config.yaml
encoder_arch: "vit"
model: "masked image model"
dataset: "flat shapes of many kinds, plain or patterned, on busy backdrops"
train_examples: 97500
image_size: 24
crop_scale_min: 1
horizontal_flip: false
translate: 0.06
method: "mae"
mask_ratio: 0.5
loss: "mse"
encoder_norm: "rmsnorm"
encoder_norm_position: "pre"
encoder_activation: "gelu"
encoder_mlp_ratio: 3
encoder_head_dim: 16
encoder_fused_qkv: true
encoder_bias: "all"
encoder_qk_norm: true
encoder_layer_scale_init: 0.1
encoder_parallel_block: false
encoder_inner_norm: false
encoder_moe: "top_k"
encoder_num_experts: 8
encoder_moe_every: 2
encoder_expert_mlp_ratio: 1
encoder_experts_per_token: 1
encoder_shared_expert: false
encoder_patch_size: [2, 2]
encoder_layers: 8
encoder_width: 384
encoder_positions: "learned"
decoder_width: 192
norm_pix_loss: false
decoder_layers: 3
residual_init: "scaled_by_depth"
optimizer: "soap"
beta2: 0.999
lr: 0.0022
beta1: 0.95
shampoo_beta: 0.999
eps: 1e-08
precondition_frequency: 25
max_precond_dim: 1024
one_sided: false
adamw_lr_other_params: 0.0012
grad_clip: 3.0
magnitude_pruning: 0.7
steps: 8700
batch_size: 64
epochs: 5.7
lr_schedule: "cosine"
final_lr_fraction: 0.05
warmup_steps: 1740
weight_decay: 0.1
adamw_weight_decay_other_params: 0.05
Rows from block 3 of the encoder of a small masked image model, named by matrix and row number. Rows with one number within an expert belong to one neuron, the router's apart. Each number is 128 + 32 x the weight over its row's rms, rounded and kept within 0 to 255. All counts start at 0. Numbers have three digits each. After the name is the row's rms in percent of the matrix's.
Before each expert's rows are labels from the 100 images, of 14976, where the router gives the expert most weight on average: "responds to" is what is common among them. Only what is clearly more common there than usual is listed. The data: flat shapes of many kinds, plain or patterned, on busy backdrops.
# router: router (encoder.blocks.3.mlp.router.weight, 8x384, trained with AdamW), inputs 77-153
# up: expert up (encoder.blocks.3.mlp.up, 8x384x384), inputs 77-153
# down: expert down (encoder.blocks.3.mlp.down, 8x384x384, transposed), outputs 77-153

# expert 3
responds to: count: one; its colour: white
router.3 099:129163098052132100132124112105077157117092115140131076101108096118135189134095195103182187124154192139131137130102102141174178189152101109154114189053134149148115166158184080089182168106111146184104098098091111123193164127142146116
up.0 054:222128128081128234128128128128128086128128128128128166074128128128085128128128128190128128175128128128128128128128128128128128085128182128128128041128128181128128128128128128128128128128128128078128128128128128128128128128128198128
down.0 054:128075128128177128128128128128212128128128128128128080069128128128128128128128128082128128190128076128128128128128128128128128128128193128128128077128128128128189128128078128128128128128128128128128175128128128128128128128069128128
up.1 173:128090128128128128159193128128106128128128128144128128128128091128128128128128171128064166193128128128176128128067128070128187128128082128128128232128156041249128128177169176128128148088128160150128128128128128128128128161128104128
down.1 164:068128055128128128128128128151087172128128128128089128128128235159128040095128128128128128128128089083182128128128196163128128158086128128086089113128070128080128128076128128185128161128173128159128128128128068128128128128154128078
up.2 078:128128128128128128068128144128128074128128128128128128128128128128128128128128128128128128128128128128128128128128172128065128128128069128128192050128128128128128128128128063128128128128179128128128128128128128128128128128128128128
down.2 080:128154128080128128201128128128128128128069227128089128128128128155170128128128128128128086128166161128005128128066128128128087208128128128128128128128128128094128128128128155128161176078128056128128128128177128065128161128128128128
up.3 064:128128128128061230128128128128128128128090128128128128128080128128128128128128128128173128173060128128175128128070128211128128128128178161128128128128128128163244128128077128128128128128086128128128073128091128128128128128128181128
down.3 066:128128128080128128128163185128217205128193128072197128128128128128128128045128128128128128128182128128128128128128128128128128128060128128128128050173065051128128087203128128128128128054128128073128128128128042089128085128128128128
up.4 106:128128128128191128128128165128128139128191128128128128128192128128128165128128128092080128128189128128128128128128128128077047128102128128128128045128128128030227128128128128128128177128128146054128128128128170066128128128128091128
down.4 128:159208128128190128128128079128128128152045128128128128128128128054128128055128128128128128128144128128156150103150128128059128024075153128128195128128128128128128128128192128179128128128091128128128109067128040128128128023128086128
up.5 053:128019076063030128128128128128128128128128128070128128128215128128128128128128204128128128071128076128128128128128128128128128128128128128128128128128128128188159128128128128128128128128128128128198128082128128128128128128128128128
down.5 065:074128215090128128128128128128128128128128175166128128065128128073159128128204128176128128128128128128128128086059128128128128128128128128128128223177128128128084128052128128128128128128128128128128128128207073199128128128128128128
up.6 132:128128128128128112128175128128172201128097128128128225081176128128128100128080069092128128128128128174128194128128128128128128191128216186128128128128128190128051047061128128128156128175021128156128128128128105128128206128109128128
down.6 136:128128128128128128095128128088128128128175128128218128128128128128128128128141144128128128128128128128068128128128128128128128128201098128128128128094128081128128128128128162128128171128128128128128128156128128128128128128128128128
up.7 128:196168128152128128146128128128163128207089186102128128128177128157128128128180074078207128128128128128128128092128128128128104128149167128128128056095128128217148128128103128128094199128128061128128092128128128128128128128128128128
down.7 123:039128164153128197128179128128128128101128128128073128128128128128190128128128164128128128128128128128183128128128128128128235128128128128093142128128128128180128128128157128128057128074128155128128102128092050087128128128153060128
up.8 116:099128128128128128128105085091128128128128128128128128053105174128169128067128128128128162107128128179128128128167070128071128128128128128128128128128128084128142128162128128128157128052128128128128128128155128128128128043173128128
down.8 109:128128193157128061128128128128148128128184128128128159128128128128128045128128128128128128093128128128128117084128199086128128057096148061128128214128128128166128052151061128052128128156156128128128128128168128128081128218084128128
up.9 118:128128128128128151160082187098128128146128173050128196128072087128128128128095221192128128128128128128128056128128209128128128128128128128128128128097128128128181128128128128128128084171128128056128128128187172128128128128128128128
down.9 118:210128155128128128096128128128128064067128176128128128071128147128128128128190128128187104128074143103128128067080128128086201056071128128157128128128061128206128128157114128157128128128192091081128128128215128128128128128156128084
up.10 107:128169128128057128104084145128067128085128128128128154153128128083128128181128128128128128128128173089128149128128128128128128128171083128128128088128128174128128128192128128128097090128128091154128128081128128208128165090128128128
down.10 107:128166072128163003128160128128128128193128187128205128121128128177071128062128084128082128128128128128128128169128128128128128128128128076128128128128128128128084128074128128128128094128036166128128128128094128128128099128128095128
up.11 102:128128075128128128159128128128128128128128128128128061159128128128128128128128183128128163128077128083010128128128128089128017204128128128128255128128128128084128128159179128075128128128128128087128128128128128128148085128128128066
down.11 099:128128174128128128128128072128104128128128201218128128128128128092128128128128095128128128128180197224255169128128128128060103128084128128128084128128017128242209075128128128128128128128165128128090128057199128079128163128166128128
up.12 047:128128174128062128128128128128189028128128128128128128128128128128074128194128128128204128128128128128128128128128233128128128128128081072078202128128128128128128128128128128128128128128128192087128128128128128054128128128128128128
down.12 044:045128128128128190128128023128128128185128128128128060128128128128128128227128128128070128001128128128128128128128020128128128128128128128184128128059128183128128128128128128178128128128128128128128128128128128128128128044188128128
up.13 052:128128128175075128128128128128128128072128204128079128128184128128128128128128128204128083128128128128128184128128128128128128185180128181128128128128038128128128128178211128128187128128128073128128128183031128128189128073128128128
down.13 049:128128128236128128128128128128128128128200128128071128128128128128128128075128128128202128128128128128128081198128128225128055128199128128128128190128128128185128128128128199084128128128128128128016128128180128128128064128128128128
up.14 050:128128128128128128128128188128128128128128128128040128128128128074049128128128026128189128128128128128128128128128128128128039128128128180128071128128128128128128128128128231128128128128203128128128128193128079199128128128128128128
down.14 052:128128128128128128128186045075128128128128128128128128128190028206128063128128128128186128128057021128128128209128080128128128128128128128128128071128128128128128128128128128128128128207128128128128128069128128128128128171128128128
up.15 130:061128128128217019128065128128128128128080128128128170114128128172128128064128143055128128154128128128128083128222128128128128084173128128128128070071128128086128128094128186120128128128128167128128128076147128012128128081068199209
down.15 114:055128180156208128128128128183128128128128128128128128128128128063128128224128128128128128085128128128128128128128000128128186128094164128128128216128128076161128128107128128176128128128128128128128128128128201219128099128128209128
up.16 098:128128047128173207223170128128128128128128128128091218156128152128128128128167128102128128128128176128128128128128128128154080128128128128128128128128064024128210128128201128128128128169128128102178158181128081192128094128190128128
down.16 098:128128053128128035211128128128128128128235128021173128045128128128128128128128169128128128149128081128165076041128128128169080159000128128128165128204098156098128128128128128128170058128128195128128128197183128128128103128128086128
up.17 118:128128128128128211197112128070085128128147128164092128128128170128255128090128128123128128128167128128128083091128128112128128128128128128128128128128203128128128128071164032128128128128055128128128200185128128128100046128128128100
down.17 124:128158128089093128154083128128128151091128128128218128128204128128128128128128176068112091089128148217128128128096128128090128128034128066128128128128149164128128128128128152100186128128128128164112128111128128115128148128160065128
up.18 071:128128128128020128128128128128128128128128077171128128196128073039128062128180128128186217128128128128090181128213078097128128128128128045128128143197128128128128128188128128081128128179128128234128128067128154128128128128128156128
down.18 083:050128128159108128128128080181128043128067128226069128128128128128128128128128128084128065128128128128239128079092181128084188128128128128163184128128128128128198128179165128128128051128128128084128128128128128128128128128128104128

# expert 4
responds to: count: one
router.4 102:129105125100134097134164099117068134152102136116147083100129135129132175165111226112143191118149149112105138148115098153202114141154099165144090140108140129132148118152168112099159118111096117161128122131120076135161142158161135159
up.0 129:128128154073174128164128128158189122128169107182036128128128128128128128044128128193128159128128158069128128128128128128128250174168128128128128211089079128128128128177128128128170128128092128237092203128128128038128128128186128128
down.0 149:062198128128128149128128128128128128128128097128102108128128110128071093128103116128128128128128128128128168128190128128083128128128078150117128084128132077128068128157128128093128128168128128128231075128128128128181128171128092128
up.1 118:128193128128128092194192175102110128157128200058098165082079187160092128156128128128171128143128053038191084110128089128128166128128114165128128128128093211159128076128083170192128128128128128063121128128173128128247139128128128159
down.1 113:128128128109128128128038128128128155128074128061128128128110188196128128166051171128128105128128128065128076128186128128128128182089128128128128128128128169128128074128128086128063128079129138185128128188128128128128128128156085077
up.2 194:128179128109112059128128128128128128155086144128105168128128128128190128128100128128128128108188128091128128197105128128128127151128128195144128128136128233089065149190100156128103128128128128128158128128128128128156109128092128128
down.2 187:128128128076128128178084161128128128128128128128128102128128128128107014155170180128128094093128128128147021155067128128132128128146128128128128103128128128159128128069128128189128128128128183128128169176128128128128128128128128128
up.3 095:128128128203128128128128162128097128181128128166057128054128128128128196163128128128128128097128128128070128128187128093128128128167128174128057128128005128128104128128086128128128059171128128128128106195159128128128128128128128128
down.3 099:128128064128128128128128128128128202128051157247128096128128128166128128206165128048128128128128128073128080113128128128128128202128151128178160128128128154178175069128128128128080128128128128105240128097128128128161106128128128128
up.4 125:192070128097112128128128053194106102128128128183128095198128128097228128143128128128128103128128128128128128128128128128128128185128128128102177073128128128074060128085128159064128128186128128128161128128128128128057147071064128128
down.4 124:128078128209128087128128128128128156128128128096203128128128128159128128128128091128165128172128128128128128128128074084094128206000128128128128128128128128152128105128128109128128128079128128127128128165072128123128128128128161162
up.5 056:128128128128128128074128128128128128128128128128128128128128029041128128128128128128128185128069128128128128128128128128128128056128128128128128203128128044128128072128128064128128128128208128128128128128128128128128128056128128128
down.5 057:041128128128186128058128128128128128128128128128065128128128128128057128128199128171128128198062067128128128128128128128128128128128165128128128128128128128128154128128164128128128055128128128128128128128089062091128128128128128128
up.6 069:128128128128128128128128185128128075128206128059128049128171128128128128128221128128173128065128128128128128128128128128034076128128128128128128128065128180054128128128128128128167128128128128128175128128061128128181128128128128128
down.6 071:128128128078128128255128070084217128172128161128128211056128128128128128128128128128061168128232128128128192128128128157128128128128128128128128128160128128128171128128073081128128128099128128209060128128128128128128161128128165128
up.7 065:128128128193090177128188128128128128128128128128096128128128128128128046128128158128178128012128128157128088128128128128177128128128128170128219128128128128128166128128128128083128037128128073164128128128128076128174128128128128128
down.7 072:043128128128128128128082181128128128128089066128128178128191128177128079128128128128128128182128128053069128128128050128128128149128128067128083128128083128128071165128128128128128128128128128092128128128128128128128160199128128128
up.8 122:079074096075144108128128128128128073165184160101089128128128128044080158162185128128154128174128128128207128128072192128128085068196128128102152128128128128128128128128143128128076177128176166128149128128150128162128148128128128128
down.8 124:128155128175099066188128128128088155128173164128183128073128128084092104128044128128163128128128128128128097128128128050128079096189128128128194078128071128147128128128128128184105128128088128128128176128128128102204128087161080128
up.9 063:128030128128128128128168128128128198128128128128128128060128128187128128128128202128128128128206128128194077128128128128128087128128128128091128128174128128128128128208084051128128128175128197128165045128128128128037128128128128128
down.9 065:128161185128128128128094128128128128128252128128128128128128128128128128128128128128128066128128128128128128128128128128128128128128165128128128128128128128174128202128128128128128128128128163128128202128128128128128128083128128056
up.10 070:128128128128128128128128128128090128128177182128128128067128067128128128091128170128128128128128128090128128128128082128128128128128098128128128128128128128190128089128195128093128128128128128079128128128128128128104128128087036085
down.10 072:191068128096128232128056128162128128128128128128128128128128198128128128128128128128157074062128128180128128128128128192128189128128179046128128128096128128128185076128128128128128128189164128181128170179074128128128093241165128128
up.11 069:128064128189128128128128128175128203128128128128128214128128128128128128165128081128128181128128128128128128062128128128128036128187187128075076128128057128128128197128071162193128128128182128198128128128128128045128193128128128195
down.11 070:128184128128128128189128128128052128128128128179128020128128128051128128128128076168128128000157128128128190128128052128128128128172191128128128032128128128128128128128128087128050128128093128128128198128128073128128128128128128058
up.12 049:128128076128128128185128128128067222128051059128128128057196128128062128128029128128226128128128128211216128128128180128128128128128128128128128128194050128128128128128128128187128128059128128128128128128128128128128128128128128128
down.12 055:060128128128128190034128128128128128128128128128128186128128128128128128128208191128128128128128128128031128128128169128128128128128174128087128128128128128128128128072128128128128128128128026128128128128077128128128128128063128128
up.13 158:128171128128128074065128128172107128128128101105128207128128128128232191066128128128128128128176128128128128128128128128128070093128225128128128085128128128128192179106128128128128092189084128128128101128128194097200128144007177128
down.13 145:164128163128128128219128128099178128128128088128128128128097091092128128192128128090128128128128128128128128150128128128128176128083099128168194128128128128128128101128171128117071128128128128128037128128176128128128128128197128170
up.14 129:128078128155128128128063128176128091128128128128128068128128037128128175128229182066128128128196128128128128128128128128128128128128214255128128128128080128089184128128105128128101128128128128169128098171196182128128128139128128128
down.14 147:128109128128128060185108182128128128128053128249128128128128128107128075128128128128128065128128128128255128188128128128191000178167128128128189178183128128128099128167086128128128128128128128050128128128128128065128203128128128128
up.15 130:205143067128128128088143073128149182128175099181128145096128216165154056128118110128081128092128073168077128128069128128128128128078128128195128128128128128128128128077159078158169162148128128099128197128167102113151128128128128110
down.15 124:128095128128128128128117128128128128176128128077128079128128128128153087128191097095128128128128070128176108105128205128128128174184128128077092128128128160175128128094085128128095128128128156128218069128128148235128128173061082128
up.16 062:084128178128128128128088128128128128128128158128128128128128128183128128128128128128128128128128128128128190049128128128128128128128128128128128128128128128128176128128128128128210128128192128128128128128128128128034128128128128128
down.16 070:074128070128128187169128020128128128128204128128128128128128128128128128128088128128128128128128128037208128060128128128128128128128178128128128128128128128128128128128128128128128128128085128128128128041128128128128128128128128128
up.17 097:128128196128170128128128128128128128128128128080128128128230128128128128128221103050128171128128128232128128153128128128128128128128128128093054128128078128128128128067128128128059128167041096128128040128128128053128128171128128128
down.17 092:176128128158128128128128128128128128176053066128128128128128128128128071177063128128128128128128128128128128113128128143128070128047128128193102128128155128128184079128128128128128220128128207128128151128128128047128128128128102128
up.18 048:048128128128128128128128128064128053128128128128128128128213128128050128128128128128247128128128128184128185128128128128128073128185128082073176128128128128187128128206128128128128128128041128128128128128128128128128128180128128058
down.18 056:206128128128128185128128128128128128128128128059178128128184128168128128128128128128173128128128168128128128128128128128128128128128128128128128026068177128086128128035128128128128128190128128128128128128128128128187128128128128128

# expert 2
responds to: blue shape; its colour: blue
router.2 097:120104114096114131171141086089060143169113129154159083110087153124127099137145187111168177127142172108097149147131092169174120133104087143154116169079121150168146149167150107107175154088096143131137128139117077117150180114129135143
up.0 153:128128128156033113107128170128146086172093167128065075128128081159195092136128171169175103128088077158185128192128128161128209128128128128128128063161128189128159057149128128128128128146128128219184060150128128047128128128128183167
down.0 137:101170174153128100184177128128128128072128081128207110128128128128128047081128102075194128128165128128225165089128149128108128128082150128128083128128090168128186128078064101128095128128135087097128128128143128128050104128128128093
up.1 131:059128128128080128128088096023128128128128118128128128128128128047128128128017128128077177128128079080128115167128128128128128128128128066128128128190128128128128128193128128128128128128128128128128128128128220166123128128128128060
down.1 129:128154128110150128128128128098147128128128128128043128158128128128128128128128128128128128084128106128128128096128128155128128128096108128128128167128128044128128128128128128128128128103128068143076128128084128128128128177128128128
up.2 091:151128128186086153128128128168128089128128128128128128166128128128128128128128108128083174060077128128157128159128128166128135128128128128184095128128128128180208082128128128188192128128128166128178128128161128128128128168128128128
down.2 086:128128128128128128128128128097128128128128128128128128206128128168201000173128197128128128128128128128059128072128128128128128128128128128177170128128128128128128128128128128074128128128072050128128128128128128128128167128128128128
up.3 159:128070128097098046128128128183128128128128128128148094128128128176128060128128128119128177128160128128070128128128128128195128128173128128128128128128173055128034110128175128128161128128128128128128175173128174032032087191033184075
down.3 130:128128128128128164128128128128128128128087128242233128128128189128128128128128103128128151128128108128128128094057128128128207147128128128162128172128128128128128128128128128128128128128128059128128128128128128128078128128128128128
up.4 072:128128128098128128128128224128191128128128071221128128128128128128128128128054128199128163067128128128087128061078128128187128128128128189128128086128128084128128128128128128128128061064128128206128128128128128128096128079199128128
down.4 081:128099208164128128128128128128128128128171161128128128056128128128128128128082128128128176128128128128128196128076128128164020128128128176128128128128128128128156101128128128128128175087128207076128128062088128092128061064128128128
up.5 089:128128128128048128128056181128128128128128205128128037206128207128128174128128128128128128128128128128128128128128128128128128128128128128128128128128128128061128067128176112128128128128128128186128077153128128069184128128128128128
down.5 093:168072168128128077128128128128128128188128128255161128128128059091059079128160128056128173095128128128128128170128128128128128128193128105128063128128128128128177086160128128128128128128128128128024128128128128128157128128128128128
up.6 075:128128128128128091128128196128128051128128128214206128128128128128128128128128128166128128064128128032128128128128210128128128128175128128128128062128128128128128128128195038128128128106128128128128128128090128128128128128128094128
down.6 076:128128164128167178128128128128128128128088128128076165191128128031128165035128128072128116128128174128128128128128003128128128128012128128128128128128053128128128128128128128128052128128057097128255128128128128128128172128044128089
up.7 132:128128128128128128191128051128052128179128128128128082128183128066128128255128128097128165128128128128128099128128111128128034051128156128079128128182128128128128128128092092128128128069128189128128128128128187128049128128128067115
down.7 113:128128128128128128128128207174128128162128128128068187095128128163128128094128128185128106047128128083128128163128233128128128128128128128065128128038040128128128157128128128128128067198190128128018128128069128128128155128128128128
up.8 060:202128128128128128128060173128192128128128215128030128128128128128128128196128128128128128227128128060128128128073128128128128128160200128128084128128128128128128128128128068041128128128185128163066128128180128128128128128128065057
down.8 062:128179128128128128015128092128128128173128128128128128255043128128128128128128098234128070128128128128128128172128128128128128187128128128128191128128184064128128128128128128128085128128049128075059128128128128128217128128187128128
up.9 056:128128128128128074128183128128128128128080128128128128203128128192128128128128128128204056080183065128128128128128128128128058128173128128197194044047128222065019128128128128128128128188128128190128009128128128185128128128128128173
down.9 056:128078241128128128043175128128056085128128128128128128128128128181128128128128128001128179182128181128035128128057180128128128128128128128090172128128128080128128128128128128081128128000128128077128073128128153128128128056128128128
up.10 171:128128128128128221128128128099128128128128185128077128128021128045128128128128185043128128128074189128182128128084128128128128128128128128086128128128082128128128128128148128186097128060128095151128128128178128128142128128128108098
down.10 164:063128128102128002128128100128128128180123128128128112128128128147128128187128076197095128128128128128057128128128128128128229128128142128182128128128128128163128128175128128128128128128128174128055128128128128128128064128128186128
up.11 078:085128061128128128079061128128128128075093128128128128128156128128128128128128128128169128128128128128081128128128128128128053128128128128128128205128128128238154128128128128128128068085214128084128128092128128128056128128128128128
down.11 079:128128128083128128128128128128128128164128187083081068078128128128154128128156128128128175128128128128157072128128076128128128199068128128128128128128128128095066099214128167128128128087128128173128198128128128128128095128086080186
up.12 098:085128174128103128128128065128128128128128128186128175088128128088128128128128128183128128128099128128128201128128198128128078128174128128086128128128128128199128164128078128128164169128128088128190073097128128205128152128220128128
down.12 099:128128128156128196128147149128128197128128128128055090128128128128166174128128128128080074203162128128128185128128086214128128128128128089192160050128171128128059128128128128165163106128071160128192128183167043128167128128128128128
up.13 063:128128128128128128128128128087128128208128128128078171128128128128128128128128128195128183128128128092128128072063128128128128128076186093188159073128128128128051128128201066128172128095128128128128092172128128158079128058128128128
down.13 058:128128128128128128128128128128128064128128128128179128255128065128128128128128128128175128128165128128128080128128181128128128128078128128128128128128193128128128128128056128183128178040031186128128128128128128128128128128128128128
up.14 063:092034171218103019063128189066128172128078128128128128128128128128128128128068128167128128128094128128066128128128128187189182128128128056128128083128128128128128128128128128128128128128128128079255128128128076128128128128128128128
down.14 068:128128128164051128128128128128128176096172128128128075128128128128128128128128081128128128128128128128128128128160128128128128128162128128128128128082128128128128128128128078085084128128128128128128128128184128085128128128128128128
up.15 057:128128128035128128128128075128128128128084128128128128128128128128128128128128128128190128128128128128128167128128128057032128128128128128128128128128182128206211128212128128065128184172063128128081128128128128128128128128128128184
down.15 061:200128128128128128168128128128128202128153128083128167182128064128128060128128128128128128128128128128128088128128128128128128128128091128128128042062128169128128128128128128094128128128128060128210080128173031128128128234128196128
up.16 057:176128201075128128128071089171128128035180035075128128128156000128128128128128128128128128128128128128128128128128128068128067175128128128201084128128128128077083128128128128083182128128128173067128128128183128128128128128128128128
down.16 054:128128128128128128049128128128075128196184128214128128128128128128128077128128128128128173128128128128128128196128218128128054064128128128128128097201128128128128080128128128128128128128128128128128054069128041128128128128128128128
up.17 103:128128128128128128128188128128128128128128128128128128128128128128128128128128091128083128128128183128128128128192128128081128128128128070198088035091112128128151128128157128128128128148128128128062252128128128128128150239128128034
down.17 111:128128128128128130128128186128128128128128128128128128167128128158066128063002128128128128128128087128128128128128128046128128075128128128128128128161128128128128128128128128128128128128171128128128128128169128088037128014128128128
up.18 122:128128184128128072086154128128128101180065128097128128128074227075128118128128128128128191207128100128128168128128200128128171128128128128075128128128128128128128128079128128128128128080128128194162128128128128128184185128128169128
down.18 132:128086128128060128128128128095128141128128098128128092100069078069027128128128128166128128128128128083130128128128128128128128128121128128128128136128128128102128079128128128128171128128128154128070128198128128059081128128128128128

# expert 6
responds to: its colour: orange
router.6 098:097135116074158135181136103106095152125116173164181077146109130086099144136123158175207189126087166101109139158120092151172140140133086173157111157081104137154147126162156085110156173109117128149117128111084091128147132122137126125
up.0 145:124118128151128128128128092037128128128128128128107079174128182043094080128128128128157128081083128077172128128128128128128128216174128128097090128105101179128128128112085128128074128128179128128128060200163128128128092128128023154
down.0 147:021128112128138128186080128128072064119223138128128164128128128128063137079128128128128128165128101128128085128128171128065118128128168175128162128128128128128128163128128128128154128128075128128054088128128128128103103128128128106
up.1 080:128128231128128128194128188190128128149062128088128200128128128128187128128128128128128162128128128065128128128128128128128128192128128128190128128180078090128128128072128128055128128128128128180213128128084128128128082128128128128
down.1 074:176128128091159190128128128128128197055128173128128079128061128128128128128128128128128108128128088128047192128128128128128128128128128128128128128079213128128128090128069128128179128174128128048128213128167128128215128128128177128
up.2 105:095128128128199101128128128197128128092206128128128128128128128128128128128096128199128128176128128128128128128128128128061128128128128128128128100128062128128151128109128077128168128128179128145128092179182227026128128128192128128
down.2 097:128166128096128128128187128128128128128082128128195128181128128128128128128128069029128128128099128080128128128164074128128080128128128197128128128128128063128128128128128128059180128128128128250128213128128128128029128128084165128
up.3 050:128128203128056128128128128128128128128128128128128128128128128128128128128045128128128128128128128128128128128128128128186128232128128128128128128128128128128128084060128128128128128065128128128128128168128047100128128128128128128
down.3 052:128128128128128128128128128128128128128128128128189128128128128128128128128128201128128128128128128128172128128128128222128128128128187128128036128128128128192128128128128128128128128241128128128128208128128128209078128128179128128
up.4 062:128128200128054128128128128059128128166128185128074128128128128033176128128128128080128128128128167128101128128084128128128128128128168000128128168128128172068058128128128128083218172128128183128128128128128128128128170128128128072
down.4 058:128128067128128128128198128175128128128128128128128128128128173128128128128128128174186128128128128180197128128128128128128066128128128128128168128128128128180128128128128128128066128128128128128128128128128128128128052128128128192
up.5 108:188128128128194167060128128128087128156128059128128128128128180200068128128128128128075128128166178128255176128169073128128128128203128128128103051145128013099168128128128128128070128128128128171128128128128128128042128072128110058
down.5 110:093128195128128109128128128128128080128157128221128128168128128128128128075093128128085128128128128128128128128128163157128128128128097128128104128128086128128173128128189128128128093179163069014182128128128128086128128091136128128
up.6 103:128128105084128128128182203128128046162128128059128084128128128128057128128128097128202128128096128090128163128128128128128221050196089128214077128128128128128182128128128128128096160128128128165128160179128128034089179128128102128
down.6 107:180128128128096188101128128128128128128106099128192165128128079081128090085161128128060198128128128128128128128128128128128050128059128097043158128128128128152128128159106128197128096128128128128234182185128128179128078128128144128
up.7 065:128128179074128128128128128128128079128128128070128128128179128128128064075128177128183128128128044128208128128128128128128128128061128128128128128128128128091128128128128128051128174128128128176128076128128128128178054128128128128
down.7 062:128080128128128128128128128128128128128128128128185096128128128128128128128197128128128128057128080128128128128086128128128200102128128128128128128128128128180177128128128128128051064128069128128128052128128128037128161128128128128
up.8 063:128128128128128156128128255084128191128128128128000128128128128128128128175128128128128128047074128128128128128128180128128064128128101128128128128128128175069128038128128128082128128156128128058128128128128128128128128128128128128
down.8 061:128128128128128128128128128169177176128128128128128128175074128128128092128128206128072128171128201128128128128128085128128128128128202128128058128128058128082128204128076168128128128192128128128128085128170128128128171128128128128
up.9 078:181128164072128189128128048128128181128128128190128128128159180128128073128128128128128128172128072128128128175128207128198128128064128043190128128128054128076128128047128128128087128165128177128155070128128128128128128128128128128
down.9 075:128128183188187128128205128128096128128174128128128171128164049128093128128067128128128128128128170199128128091128128128128128128173165128128128128220128083174128189157128077128165128128093128034128128128128128058128128179128128128
up.10 142:101128128128128128128128091128128128128077198128086128178128165128094128117108091143128086128128094128128128128110128128052128182128063227108059128128128099081128170128098172177128107075192108128128128128128160109072128095116128060
down.10 141:100094165179128090092128240128128128156161128128128165128128147128119128189153166144150128204128128128228128185128128128128153128128128128128128128103128101128128128170150128128176128170128165084128128128128157128148128164128180098
up.11 057:128128234128128128128087128128128128128200128128128128128128128128128128128128128128128128128128128128128128128128128128128128128128128128128128128128128128058128206076128128128128128128128128128128128128198181128128128128128128050
down.11 061:128128128128128128052128128128067128128128128128128128128128089128128128128128128128059082128128128128128252093128128128128128128128185128128128128128128128128128128128128128128128128128128128128255128128128128128128128128077128128
up.12 103:128128128128158159128105066128128169080142128151128128128074128161128128128166128164128128128180128162057128128181035189128128200128128128128128032128094128128128128128128128046128128088080128128064166088128128128128156128128128182
down.12 091:128128128091128128192128128128128128128128128128128074128128128128052128083128115189176128128128128089128128128128128044128128128128128128128128128128176128128128128128128087128128045128177044128000128128128128026128128128128128128
up.13 121:128159128096077128146186066128157128088128128128128128128167169128128061128195128161071097128128128128111145128196089128128158128172128128128128165128128223128128128128128128096128128168106164128156128081089128128128128128128128168
down.13 110:128128037128195128128128187128128128128040165128128128128128128128128128128128128073128128128103085128128128128128128128213128128128128128128128128128128128128105128128128141107171118128128128055128128128128128128128111128128178128
up.14 076:089128128128128128128128188087047128128026211179083128128128128128128128128128128128128128128059107078128128128128128128128128204128128045128064128128128159128128179128128128128128128128128128128128128128128128128166128128128165128
down.14 061:160160128128128128128128128128128128128128128128128128128128128128128187128128128128128000185202128128128255128128128128128191128128128220128128128052128128128128128128128128055128128128128015128128128255128128128128128128128128128
up.15 145:096128092128128128223140128073103128091061128128128128128128062199128128128128072067128104128128128128128090128021128128128128154128085128153128128128128128042128128128128128102184128072128070128152128043128128128128128128128128195
down.15 144:085084128071128128128128128167128190128128080128162078063128214108128128128166128128033128169128128095177128128128128128128128128128161128128072128128128128128128101128128128110000128128128139128203128128128204128128128146128128128
up.16 097:128128128202128083128128128128128128057062128128128128128128179080241103128128128128128128128128166153128128128128128196216021187128128128177152128128172157128128128128128128071049128128128128128128128128128128128128128128128128128
down.16 098:128201128128188128128190128078128128158128128128128128128128128206128128128171128128128128128128128128128081128128128128128225128128077216128128128157162170128128102128174128128128128128128128088128128128128255128128128128193128128
up.17 214:128067128128167128108063128128128065043057157128128128128128128197160128128128128128128128128087128128086054101128182128128128128128128128104128128128128128128128101128128128128095128167170128128177128128090128042091061100128128128
down.17 203:128128128176102168211128128128128157128128128022103128128154041128052128083105128100128152128106117128128128080128108173110128186040092160128076128128128142128201128157128128128128128128096174128020128128128128079128098163121128128
up.18 095:128128128128128128216128082128128195128128201128128128085128174128060100128128128128231128128128128128128128128128128128128128128128128128128075128128054128128128128128128128128071128128128128128128128235128128128128128128128128128
down.18 112:128128128128128250128128128171128230128128128128128128128128128176177128128203128072128012157128128128128203128128205128128128128128128128128128128057128074128128128196174128128128128128128025128128026128043128128128128128128093128